Rows from block 6 of a small image diffusion model, named by matrix and row number. Rows with one number belong to one neuron. Each number is 128 + 24 x the weight over its row's rms, rounded and kept within 0 to 255. All counts start at 0. Numbers have three digits each.
After each neuron's rows are labels from the 100 images, of 14976 (inputs lightly noised), where the neuron reaches its highest value: "strongest on" is what is common among them. Only what is clearly more common there than usual is listed. The data: dead-leaves pictures: piles of overlapping shapes.
# fc1: MLP up (model.blocks.6.mlp.fc1.weight, 1536x384), inputs 0-127
# fc2: MLP down (model.blocks.6.mlp.fc2.weight, 384x1536, transposed), outputs 0-127

fc1.44:182152116163154113128113135128139149112102163158098114072068153113110148135136143138125130112132134136127164152106147124163100120120090137142111140103131140133097151111124100146094130129081135121114062131097191186133082172144145136125108208112148106115126123130148121156155135126130126234131142131110134165139131086135122152140151076155129120090108161137163143105134149161104126114156
fc2.44:159142136107140100124117218128127148116151174170126169146122133159152141123130144142120104120145130114123157108097123161113137132112106128165116151120137122144105163141169136157137136150147119120117124121135045117158149077138142129121171120193145125095113087123082086115133118154136174161126189129108091121143133122113136155125139132154126107026130105151122158134134112137122136163116
strongest on: mixed sizes; pastel

fc1.0:112153162118120106108135196109113151154139176107119123094083140136140128173170123133128128140121115141117127133112141111130138126113147112116101112192113139099111152102137099109117143131103172165154153098132105084150110171138146110129072071164145104121123112118117135144113124116126121120115114133110106117135124159142141139104158170127138151124095142147118132105131159117122148141118
fc2.0:074110140142071153171118123148116197078136156157132165129148143133164171118070124101144148107123137128109150129086115113123127114134132114106144134133128142127139077160139193155140088131103131147120151108104123113137098111115139115136154141168133152150153113111128143108106141116134178134115112134096213134153123126127135109116129123115163119163136123111122159119149138123137132123083
strongest on: large pieces

fc1.766:084163116131126096129080141159137124147111153148179146107137122133143174142155141098166115130123138106127124091126158114149142139113158117100147152154103125155133135160113097138102114095114110107132111107143109084122144108096120138145132127123135129125154135121125138187120095145140160183127098132127099169128141148094117109082200143148121105118110138131123133023144158129087156143067
fc2.766:136105123144129118151125157087138117118085151085111110155112088146094140155140136104151131151155121107149120150157082103143162104174138125096136139121085125119140132163119138120107125118161177132117135118106171155142111118114159133115164082136090161079084135159169096107188179088135119125126115163085086128086156143097085139143131137152104173150132146106142177161119103162128105125120
strongest on: cool

fc1.609:148135116076140118135173172113146117113146055149125109148132133128135141132147127122137145142127118124129134101139117119115133126156119102153118147134131113159166190114123080083125122098146115151143180100129125143123157178142159111136099132135139116114169146095090124091154100128146159111121106106122106135149116116145137111122139083125141094134080117104160154169167165193141145133146
fc2.609:164144099055116150119110118142139118116155104106105115090116105138183165124135137121132127140089135104107107154155136116150166132139130150105151124121131100121110163155165136122126114103140147139130110135138127094123108056121145156115138146107097139155068133144081104084114132184121135084137138118151159131147120103130098115146134074146143168155080126130180118147103149140061133146089
strongest on: shaded; pastel

fc1.124:136138148165101158129095134112128160131121132138129095102106127139141146112153116126123181143119171154115134133114137166123144055150171106148137114130153092140176096147127141113120141152110147171121107126106119109176129063096119135148061133103111136140135147144106169126145130134102124146128127152147119116127143121135128100127152155145143154094166109118134121156104139126089111128143
fc2.124:109123171114126094162123111104133136147122152104123129143115138158136092099109126101156165078179161170144127114104068097096121127167122161068144128131113091127133119089172160155123101157072119124126125173084130114136128188122137120069169125136144090134101097129122166131105115153126139130094150127095136170127128119151143116150119129184117117142156117122175093133128121112173142116094
strongest on: grey; vivid

fc1.79:145142137134118106120180155135147085131128178081133099150095115117139144137156136159100179136101171154130105128112094148145112146101133117109122097135122090138155109152147152144133130100094076123138137134093072170181142142150131118101112143125142147154101147133148134151131108144130100104166130150139120138153145123149155123111149147107140124134149126103114097174131145108114137152143
fc2.79:151162114098117137165095156113124071132145136108124164107148149148114106103097127096103130125109116111106075151135166135135135128145130141143096092087124109135126117126143134138121124128137102139149179104122146087152139111118125152129129124120095125122119166159130139128114148157110147150141123119089177126155159121098128090077117146160157156146112106120092098137143083109175093131092
strongest on: small pieces; vivid; grey

fc1.46:114137122096127156154160125135121177153120135150120171135138108141165123161096158126146105141110113120158140151134151133116053117150144125160171159128139094136142122124084090084119114151109123143099095108113125152137157109148155135105162105182082135140076086116145106117138132103124117144141151094141148127134137094048096111153149132125205140156119160123136173131152144102195114141105
fc2.46:083139130108127161144065162132136146055118158116122104130119109114111083108143097072158138145125130084120120102108153098114122080153148117125137120136136121134107188132110185137173113179165090108154125107127113094107101153111127126101122088136070174166134127144122145102122133119137113162113170153142150131139131108085081123113108107127119130104098154159106119117106155144130123096133
strongest on: cool

fc1.12:147148124169159134129151153137175139122151087101148090086122124112126104134156180151144099201188063118173120120108132137122121109151123141161155118119121168142106156138148146146122154133144151100130127099117144131132081095170137107111125124107146130082144129102097115153118166125167110149129154136120131085219113137119135145126141095088125080129134085106128095157115149139150118130126
fc2.12:160122132099098120099170126166106123097158113123130125117117119107142100125137133116130142115124067168138127147160121127130105128099155119114157138134136045097116130133132046135131140093135119127116114091109113120143097075136122111137117121147180137106107162116124167109180132077115117147150147145138123113109114138115114125110092107115131131136100121131160167138174126150134133123111
strongest on: shaded; large pieces

fc1.24:112112102100148211184140101113142174117096125153161138176112152097172157106117129140149139122124164140144148135168149112114103093117112131150153092144130098136157126073184144114109128129180171114124124099121155119134150126134126120112145088149147131137074138123140113154107128152135132103150138119110127130150104117084115150115133147137127129132143122170127124129121118083121146140113
fc2.24:110107084107125120109095112130141146119136110128119107151127125143138132122147125132116128145129145093128080088127140081120169159103146112127110139134115140110095161115068160154121105157085129116128139097135162141168094141150165139090126149105155129125188137120162147123188158128119180182155115159109128121114163139068142118124132163115118133136108124125093129118151091121088106178131
strongest on: shaded; pastel

fc1.40:096100109097107141149132147089123164115130122153127153140137170145122130129102164169133133124123129094125113131149111078145076086108122074140132158063122141137179157122125154155099127124164097141145104139131128141104092129142167095136098106106156125082124139115112116135092171141134096097165154134137107130140150153132144137140102115108066147156121138117136159126118131099155113200129
fc2.40:150114145105132108137127175151130147158085127138118117112124074156146111104102130105161183126110132122094100128151100107124110057147117146116131086122140171132101117098108131151097166134152153132152146079162153130087143120133176116128134175137112121160114098126105115131122148083151124088145126110130132162143115159109137136118140119102158111116137137141128103141141165118119184102101
strongest on: earthy

fc1.738:090136154093140128108174111110135104144098142098100141132159122135128149112097123109121129101138118182127090143113115091151180156099142104117131129140111145129158126097143134115111145126110140134140134119118175157141116141103089113118171100144131141140132109153112135139135157104160069146135115097146171121134105133154167121107149172112139098078115142157145130163114136137172105099190
fc2.738:131127095108130116097166099110117109154131139115103074145108059134157146108180113140107117099112134147128113146144095164143133138116097117127123137111101118118148136162141101118135110121123156136119111177114154120112134101139093126143154053110131115132143139166166122127149149114103147092131157149135119192138156099192166124128117096150129156128094125092085102151159137133113126158094
strongest on: large pieces; pastel

fc1.513:088100100130126123134122166111124133134108125113114148112146121124142122135144110102146127117148151119168112080144120130127116151098029125111122139124132118128120122087136149137132097093172100127078115158127137140145150157088094073096102129119161144124167137138103129122106116157131155126108135097127114117089150104079070127112135125153134135123123109181128108120112151157148140126095
fc2.513:168146140151122129145133125155144133114163121087169119139106131131105110162065119120126120130114099141100143181122076147130105153118076130125138219119113104162167113113134075110145042129183145174145135165101137126147107115135121118193148139131111114119114184101105123184128144118110145112139124193087098152109094150143094126110121121144145127134117103131144154096150145129123076118154
strongest on: pastel

fc1.177:115084120156163143126147107150109100108088135070136136078147144093119134119144128122158107106111128125134159096123127120129150124116095119138150120091089157145160115125148133136118133084113081116112127087161135172131144110125146177184128116128116173147125143135132120091163133150144125125150127141114132129111164144094145101185118137143129133129139138107142127132151120148167099167161
fc2.177:171136092058130123114103111110126120155130144135121131118138132117152168108120124072143135181114191167110145130098138146138138129105132144135092130121112101131141133166154115114141162071133123117137117076142116118125177120131134135115162120144121127167115122132116140109090124147141142104130148116119120174086193129085126119128144114103141137125166131096134168128187116143142150127136
strongest on: large pieces; pastel

fc1.162:161113145126130132141147168138118109108170137093121163073157123145163104059138142130157144129155147110130141099145115195098124112128136131128140128142140133113124093157142125137140160080147137136173145159118158077136123122127161129177208157142148133138115106130143128119146123105154151194144116139129110122145118174122142117149163187156134157114111096119174179117092129163161121143132
fc2.162:101131146095130125134115156186127153094122165145161116127157124132118138127153140106128128115149113111129131156129101138097128159137136131127100116138119126142123078144129148099115155108151159133124109128106103153124130102100112112175083125150160132165139129113127143128172122101127124164130138090086064142142095159128114143147186173153132121106142145113166123114133127162127144127152
strongest on: earthy

fc1.223:130137115217161129099120154137186119102168117120137108104134089129095121108132180076133123138204128135133133122145131094120128115160130127116133153130114104142109147128128138126110142138138139140118131090122141128141105083155112149074115131099114172082138141142134113123128093111142123131127151107188126095207159115130133086128124113149163087126124120120130126109137156151173132114140
fc2.223:164116125128086109116189117147111140082152157146140103138123118134105120132128072111142130123144185148134144156135119129122106122103137125136129151127131085144121132157131120126143137095127177139116108132115138080141131150133126122134139131148166177101059127140115141132166177123127065163169134122093124126110156155107172124154124093123097138138111118120117141128201115072162140119114
strongest on: shaded; pastel

fc1.611:135134126108192111125114150087131115142180107145157143118135121145117127121135127128108140119139127151121113168103111171136130141144083120117171131169124157130124096112105160079086152116139111133109144125148093108067123118136095135123174129109165172111112073109137160091120117100118159136131132159131165139134116115139162142128100124116127109123138118110134158141186119123132142160150
fc2.611:103120153132142083090118121135114099118129131110130132102130131103097135123146105100120114138111124137122172153153139121111112066152145125139135149144123156098163111122070098122133157121121134159077111095114163124126164137105116129103124081122149128141134136138141113092148134072142120105126160101145135065128142101140147132112142127112158159113112124133108138116127088149125136119132
strongest on: textured; warm

fc1.13:158142142159129114150160127134149117144139124108131145133123145147137114143108113134114136124153118146144142089146129129144189119156157123088153156123141123110123167168159125096140134115160115129145141116145098107129162151150147148154135113143090120130151157136110082126123108125147113118160157125128137102138134170101132139144115137134108086161141105119157146138185150146207135129161
fc2.13:125124150094114152119170123089111138106131195138125164157124108186119121143202147119139122138089092112156129145160140099107148122110133126171160115138124145101127112159119114192068119100115114105157078126133138087129113120110138130123121139125138143082085103106098158140126104112120103086140149104125155086149099143139130122143158138100132160115175163141131135116094111091087149098171
strongest on: pastel

fc1.108:139149127117116093104159143116154136132115073159139121107131132109121126104085156117132154121174139136155127122131137109113160111137105157135127117095122111137128117125125123065127155089123130134101099121121107100130159172155099142134143159142129108103178139116155160125136182147129131143109098139146030173109123086123133166175172150118103142135143145151113138135140130171130144086117
fc2.108:167109129107063120096179122122131109137110110136154147156148137123125129158138116163056137090133104146132112132170097125127139131108148117177110096150144173122132157110129143158098113135148104118152111122144100147133095149138143118130135163136104165138133135128126087158132114150154111109125149123151151112134160114127138141134119124105131121099165131124100164117119107137104116117140
strongest on: warm

fc1.629:119136119097136133113171114190127167134144172141122148120148112086119146163114132132107081138117145138143114131130132122127152169121122095118134117145129154138171149109082171149102102116105099095118088138129095080114119125078116183112128131107128166152185141170109112152160099152103103070107127135098105140174122097140152147135125119181121140144139073126141154137134102132155140111129
fc2.629:148160127117113097101147151075135130150155143116167114109097141107155131069134133117136117108098114105111084139154143109138126124138128154126146132137133147138128151134130086163155105168119138158110144200144164122172147096153095096163156137161131102108135133104125101165129099115117115114122137108140087132091148094128168104114177096171157118134142089154167125132132098104141165119158
strongest on: shaded

fc1.505:169116109197112137089088077139126145167108149131113082098110098089076110136148151117134133128148138131117166143125145170123092110114162114161158094146091173135152138165146116125115159093168112166148142133147103146128146084128090154098103134122122173152135114149082164120163111117131139163126148112115131113127118133142125111120145172147153133123118120142098148106184164110148140135162
fc2.505:098104115155160107099137133100152119101139135141100119133128137085150153164110143124130142094156144168120146113131118125095093093107167140074193162152113113135097121121111141152087104077162137107088128157124154101121148189123120109138160096102081113100128142087131124124113124110147100118132197163165141059129111123167111113129115150153124135127144128135145131148127078113138105154139
strongest on: shaded; warm

fc1.452:099075124097134131141124113092107124132139154079192118132108163161090088153135109149152131109145115124123138140103115142112145125140111145116123131207137119127126105090113131130161117139178138145129171078119108110132144140122136121136120152110169138115098157099107099134113103129108058137135153128152084123145142156120122112105091182140149145149086124114120129131127137126134131125108
fc2.452:157131136124152150136125095134138126155142143113114101147136135146164183104142168113131125108138127158117140155131098140116138134105129096123126116229130119114122113117116116130144145111128172117130099113137141101143153154147134131112134113136168168146111148150149113124087086141125142114116086131122176133142115143185118157157100100142143145125156102132128104162140126084149139071162
strongest on: cool

fc1.561:102142135123113165151112173143106134121125086145128126073127143121140140136140134118134121117091097138135161108145145139150112125103138122148150104140085126152141085101111125055168115122170125111099070121161168154171130190145147120135129124085132151135152129141135131160135138088109140087148108134148097153116128134122126110108156120143118129118213134132115135121174152118129152094145
fc2.561:143134109113145120159103145103119142120142111088118117131108152080094137158127111123150141145134135102101168127157126166151156137157163140131104135140171113145180098144109167088194154186173180119170164160098100105121129112126163154121131126109146141158120129163095093098137140130142140124161135126129121145123152118100133114116146123132147173123168097102116127149092125126127135186125
strongest on: pastel

fc1.307:166115141126168112130148115113110141123137114125081182109131117161115123091137101119140123120114149120133144144160106138143106117126128112115142151122124122130115109126125125100179122207135129121119164162136104088113115127128112097107127153114107153114109116116132128122116083123070122090108125112125097130124129144146146116124078159117137121177145156113181089124119147125113118141161
fc2.307:115128147142138132133143113131122114125126143139141085147133117137127095121124145119113145112123130116146153127159136127109133156095108145160112133081089130164145109101136128136115125171142177117148115133142083182123113147105152125147093131158105112145151106143138117117139113148112143129099133138173132080110126169135119115114095121074148118147123137118131150154160098113110144145126
strongest on: warm; pastel

fc1.680:145116104146091125143150149096164160110101131108144153133106167163156096092122121170162131136149163165128094118132166129121115060111086205170195181121121112191090128151071103092088136132110112158127110135143112109132159138215136071139124120151136129115141164124122170109157115186074157121145134129127117143108132131132116111139153141128132131144145162113117132131153173089182119134131
fc2.680:134128143112115156117105151131131170107157092135081137097171159176117122114121109096134119126138100117125122175137121147115118098129115097111103123143140141108153118082081129147101126132103163102140129116129160113127124119164099158120154101155139129111113127161111086115133121151134141121132156160098158122126148101098116145137142136161121111094137111077114125104128129096136123096102
strongest on: grey

fc1.64:112106108145159070138088115112130153095156120129151128157139114082103117179088137124117127136144107120167148147139132116111174113114115112140143142118113100148142109138074097136108163114139174146148162074095076128126112114117071133114141104105126152126129164149152120116169166141112149128135128099178137115154125120167164136134133133167171120120153121089124132139133097142171134118153
fc2.64:092142130152178147150143095123135104157124145105125146085170132162091113099159076142106142101090156162121156113118151114118108143137132128120093134141085126113136130137103186158181124115101139132131125109150133105091119145123122106151131154147113148110121129132116133122110111155128138124124128109117128134142070172111128138156113162143163109136130144139128102127114122128114121150143
strongest on: large pieces; shaded

fc1.587:129164135123106131155118110142113136139148164115090099080119117125117095108093123140158147112107094139114081110128139064122197121137126140095139146132133114111134164110147097139125151143070132177094117140108158099130143127122130088108132119097159112088110152127126152120109129147135110138164126121167118128120145107166094121098125144096126119163077105111108113086107092081154080155158
fc2.587:086102123122186148095136134150136141138095119127102131154115137115136117119135110132140131117095137133088164125144132180096151129136120143102127121123112148100106114116128125127121119089107140172138114155159157127180082107137103115086113133095122108100094138146124100128126094129149134113119138094142091077112138081139102127107145131163109120129142100153136131163124135139114160153091
strongest on: vivid

fc1.213:135144123142121092152108140108119151147150145102174131105132109165087136107148141118163125133127126093126141173150137152146162102156107120149107150139116147123080113106131136135127131136141140149132167109134101140101149144179145158160136088122137092094133133133175092115136094120140152141124139150137057095138094120088096121194181122157109124145124134111097148115115156136117097111109
fc2.213:136156155102108122148144104139137137117149165144119147109146162117152152074141103094116135137139154128125106106135139104169202092122135097138130107142182138147129050106102095098103131118145056123147155101161151163100129146118125117140125145121095107145147129148118107105139158143110147137161130121139078158132167115137128153192130188152101103138145099115110102121141135124116113082074
strongest on: large pieces; vivid

fc1.402:107108167108154083139071111097087156137135169114153149114162138116136084165157078150102139112128092185144110164119125159144123128140133093110129105139118135156122125180129110171137129128110131132157134116123129144143191089133136162126152193138158140131136152137120121125135175144120145124132158170113112154128129102114147116143139103146129104148105128104135148103108152141092155177112
fc2.402:143153166124142151161101119146133125150100144124123105089162108111142163180087127154096115119115152162087157138112104116120134097103103138138138172143145098132126122192152152172126126152146116126146161104078125105091080115138125127142092110116156133124112112121114140086139174116113170134166117149123111139128155126157157099160139074087112108180172124073101087133144099180117114050140
strongest on: pastel

fc1.302:159140091094126117130115118146119122180096162127120096087155130138083130142115101160113145111137125131147112107108154124108100169107124128099142129118080121133113090110149124193189140082161097136122137131144085158098122133136118103111127103128126087134164131113128139141126143147131174111165157102152087158127131183140142153157124173131120126188107122132150147123180105134126130132138
fc2.302:115143142104156140102148111112135120121121136186122128136149123115127102132085117123071119116139113114116112179122089128135122099154122137138139119139123147133100046135093126144116134105170155132092121141136162122105159104136111158153117129144130100123120150145129109122141149163127159128176130130133111105165129164138184122151134159110127085134164136160085159124095124154143141126106
strongest on: grey

fc1.427:147144125131173120103148126079096107105117117151119100144116132144166141149139091136153129128123123151110176239162159089143121124144125120131068069139151126124168153192050149097118107132084104101102136131130112101158133116109125162124100152146166123114129168096118102187099174151150111153126097131137124142135115125126136102116106152114148121140062143153152128137152166076158181100147
fc2.427:110142115127149100164119118117143193132163146139118118138155138156154103131084146104110135116136138178158131063139159158125078091094096119121114148139130110110127099143110132120174145164126125129085095131123143165081131146134094119127108107165132189119147145157123144130109122152131086171183110133126118130140166109119077112103129125125114153076137101167135103110129152084120125168110
strongest on: textured

fc1.730:137103144176131091097149085118130125119162101159145145122130165168106107144161142117131139129127162164112169169153191129115042096095133114102130146093124095140111135152094134113099143155122124151160143123157108107110130156146129136099078179146172100107117117167111120128148112139125117143104090132155171161147096080112134149143166099143116129130144149118146117157126109108109097115097
fc2.730:053122111138152109131145115119145126131156136121090145170129128131116106099124115144140133119147141164126122081098122122142117113105125139134083158123110128125146103152137151124139134143147088086119121101086152167097153150092132120108152118119151106113094136133102112102117143118117128083127154131153094087151128115145099137098116101145082110111162159118137123137143133166121134172150
strongest on: grey

fc1.737:086112154122149180101114124118185128091159151090128072131098146079101148161105113151113121109133119114126147195115122155139160089117108122154121168119118113139097111158144104135176159137144155123113177136116149127147142118120165123110179162128163136121077139153082138125151172148139128205150157163198152123143149065166127122122136101153120155141137117111133122137140123173139125144119
fc2.737:155106148141181044099127109109138125134117143128122166114172127071113070111147135124104135110116121084132150084113120113157134082111108154124125143109122127128162088164160124122091159115144096118150098134145113160108154127135167125142115151168097142160151145166103119117122142167116116165164140126179115113131140057172096130114123154131123120129132143125124154126162132142145133140122
strongest on: dark

fc1.234:137146133151178090130120137166093193127110180153130080142138159102156123131113107135112152145120107170101163157163124145116178132108134106129113143098132157140120104141116089158095112121111123169120205106126142137144103157136109133119137123134156131139129117108119157147152135113112170139106124128128197109098106119101127149087143136179137145108115112114124063163152125129081135099119
fc2.234:079081087142159148147137102127129102098139116127135115130141124144169131122159099138109133153122145143106099068115159126136112110142176137093123163136122101101146139144112116156101079151126117110138120180131130123153071168141172107126080157095134110112174110133119136133136149110108173147110145129112174142103102134094157138111147097096137122122125126108126116124139090124103129138155
strongest on: large pieces; grey

fc1.115:107105132097118118147191153134118144126151107140192187097164092150137153110141165106135135110140107171119147169157112122140097086147124125161144147158100131156133180141082105069105133148149111142110166090102083148135155101141123099130161090157113146113167113152128143122113095141141179118118128153138133112109085103096102126134115121099142134099143175127177160125128124149132111123110
fc2.115:139118127130191092135095157098145146152181144087128124129134083143119134119157097080124115115109113105111146130130119146126096087136105133129116111116149103157125150126121169119140100144118126118142106136125151145124164126110153096155140104200096160127136132131158103182137109136114106180130145131101123104101114077096136129091127088139167115159144138125132167129072100120163127141135
strongest on: cool

fc1.658:117153096113142138139139115147112114119118141107117121099148098099105159111096109104097105113102095139130133146163127163103129129141133162173144151121119143120123125118159167102139116135116135089125178153132107129121111141131125127150128114108153127134143105138168157126150104171142145146126123114144159054145139131121132106122159131176106130109072130137146131123148099113129108068115
fc2.658:129161150132152104150169098148120133104149114142084115135114123121139140071132143092119121120131140118123169143116144131138134123125151148121147160124151095135124139142097135134155130146145134117098120173161142143109125120129090150142079139086100152114162104098117137169130140117135130095152179137120128119104098169149104127149151146094125134172115128129123122133161132156159104098129
strongest on: large pieces; textured; vivid

fc1.623:085129126147145184125171119096132139140103153083122157129117105114133128140129156143170130150107100144180130156140145146122109122122107080131140141141131111119131159130128150128120127097090141148117146120140099123126154161082115077132104116121129111130131175132103095132103160104193103099100100099155126114126116154144119131120153096143127132123123129145100122142162119131161144165109
fc2.623:161119138113151084127154111148107124097166140147125133105116133128136120155117136157153116106150132141077116115129162161137112092051108204164103117139155078180146141141128155110143077096120135135148125114164135120089096149163120144141149112100073107115136117138124146117149133108111083094102076159116129124110146167124112135142155130149117115098124121113125127118106176130127137090124
strongest on: warm

fc1.166:115111129110130055117124174096129099138111121129100175160110134179105103126142099150114122113156130131125101139121138137129086116136136127098145119191101109127115139128154128116117146164129120129156179116115125071152142140131150113131089131190157105130095134139091102117144136127162102175124135132144168139140118131124134101112101131182107119128132090103150140130160143147135121137128
fc2.166:104164167144137139143104135135127156089112114141131068152117118171103149138098145127132132165140102105135131134141091118118077168158150150128112110143107068100131096103139152126160134136156124100129130145155086119136123127129151128103129100148140132135061113156174154150108137110118108152106131149124122099129121113140106145111126058152170132109162136160139128126091107130108132131098
strongest on: mixed sizes; warm

fc1.512:145161170119160110139093127124145151110132117117171117109160147138092121125130078127104141120146123134150162179119153131133106087113117154092122117095141106103123119179128117135153131142148117108143145127120146129074180115125096122140162174140112141127110109122114104138148136110105096158114138151081141132123089116127100121142120089146141126110115101108120187094114105154131133169086
fc2.512:094129145127166157158131137163141130190122110144094153138073130085152151123143085111164106145157149151114139159121102145171100135116111128152094139116163131134124125191140140183147162112132156133126114135125108099218070146117078152096104143123128118129134120157106137090131110111114120118126160082111084105144133108144124167138128099154130112142138127120146085123134106160133120140163
strongest on: cool

fc1.511:129138119115177145106103149107126141145105108169119148111095119126024132153111129123123115104124148149146087125157099141151153138139138135112153114116106123132117141143178095134148127124125119110110119146124147162102125129113095106154106164128138114100150130128167135140121150168123190188113117157155108128132141128132129141177131143142139093135160156151146165123147106152146129119143
fc2.511:192162119093165101116142121103132118110131117157115153127145137126107151122116098149093131112152130160124157171193124166105129121098130150143114108142118113137150161121140116140117183117164127126154092117144078133102146133135130113121121152193110112129180135152121113113126114173109172119119131153166107105122118134146155145151116169112126127091130084143126125160116106131132146154131
strongest on: warm

fc1.35:160117108103153130124120135126136141154149107114138127128122164122143143090116111149097124141126142129172123175140080148161124152127107106125043108158153126093118093114112127102123135122109133174160135141148146074155117137103149079138124124144075117100099176142109170155104143110152121116116125143152119156153120127116152102118147151130140122117169146155114125111134116106076119147158
fc2.35:092099127141118125100119143159130172125123138180080119133165126145138122008126142130124121112140133116129117166104163112150152121139111128158108127139115114142146098160104125118111121126091120143128135163109141190124107143093139151119169118130144134148150104092131098134152147123128128137182148136173113112120118087085146146141169157163085124121110086123135105125099108086101127137151
strongest on: grey

fc1.476:132127115144147107111100118170152106102128131095117110150149189143148136140164148169107127120117163127129159097121141116111125157119142131143143125164137138172113130121168132120147075165136110129096127128148139091147132158138098139146112149075081158132163186156106145122133113160155152161126100096109134148127113134130140108098083117123117111105107112170138091096134140107121073152155
fc2.476:148121161121110075131121097102124134150134151127189126134136152129081132159117130134131130171139097095115134139122097145116158125115131144120103151139121112123132086118144117126111125125126096120162107157136132156117062107149137130148135081091145130207103119097118159153136116108147121114071131104141145149169111086170147134101126103140151138125078164148129145115128148125139094105088
strongest on: vivid

fc1.447:125159123095139116128142125155114124176130129137146172130140117158083119140075102146070107118127141161118076136114097177153113139153121121135110116116148138154112181102109132079135145088163092150109125136123106095107167175162128148168115113182108088135201112130113098099133158093144077094141131148165145133143108163142111119149079127110098099152140125114156143145163147133141133114141
fc2.447:103130139149095139133154130086125161095122119162128146162103089153147111142141128100127122134115122145142114151130122110162106118111157130155091094161116108130124142130138154175070117086148102132092108131149142110115178138127152148158136141160086123103130124135129134147112139160130088117119162134106102096137120149170134148062086098149164120104150125110123145122159115173095110147103
strongest on: warm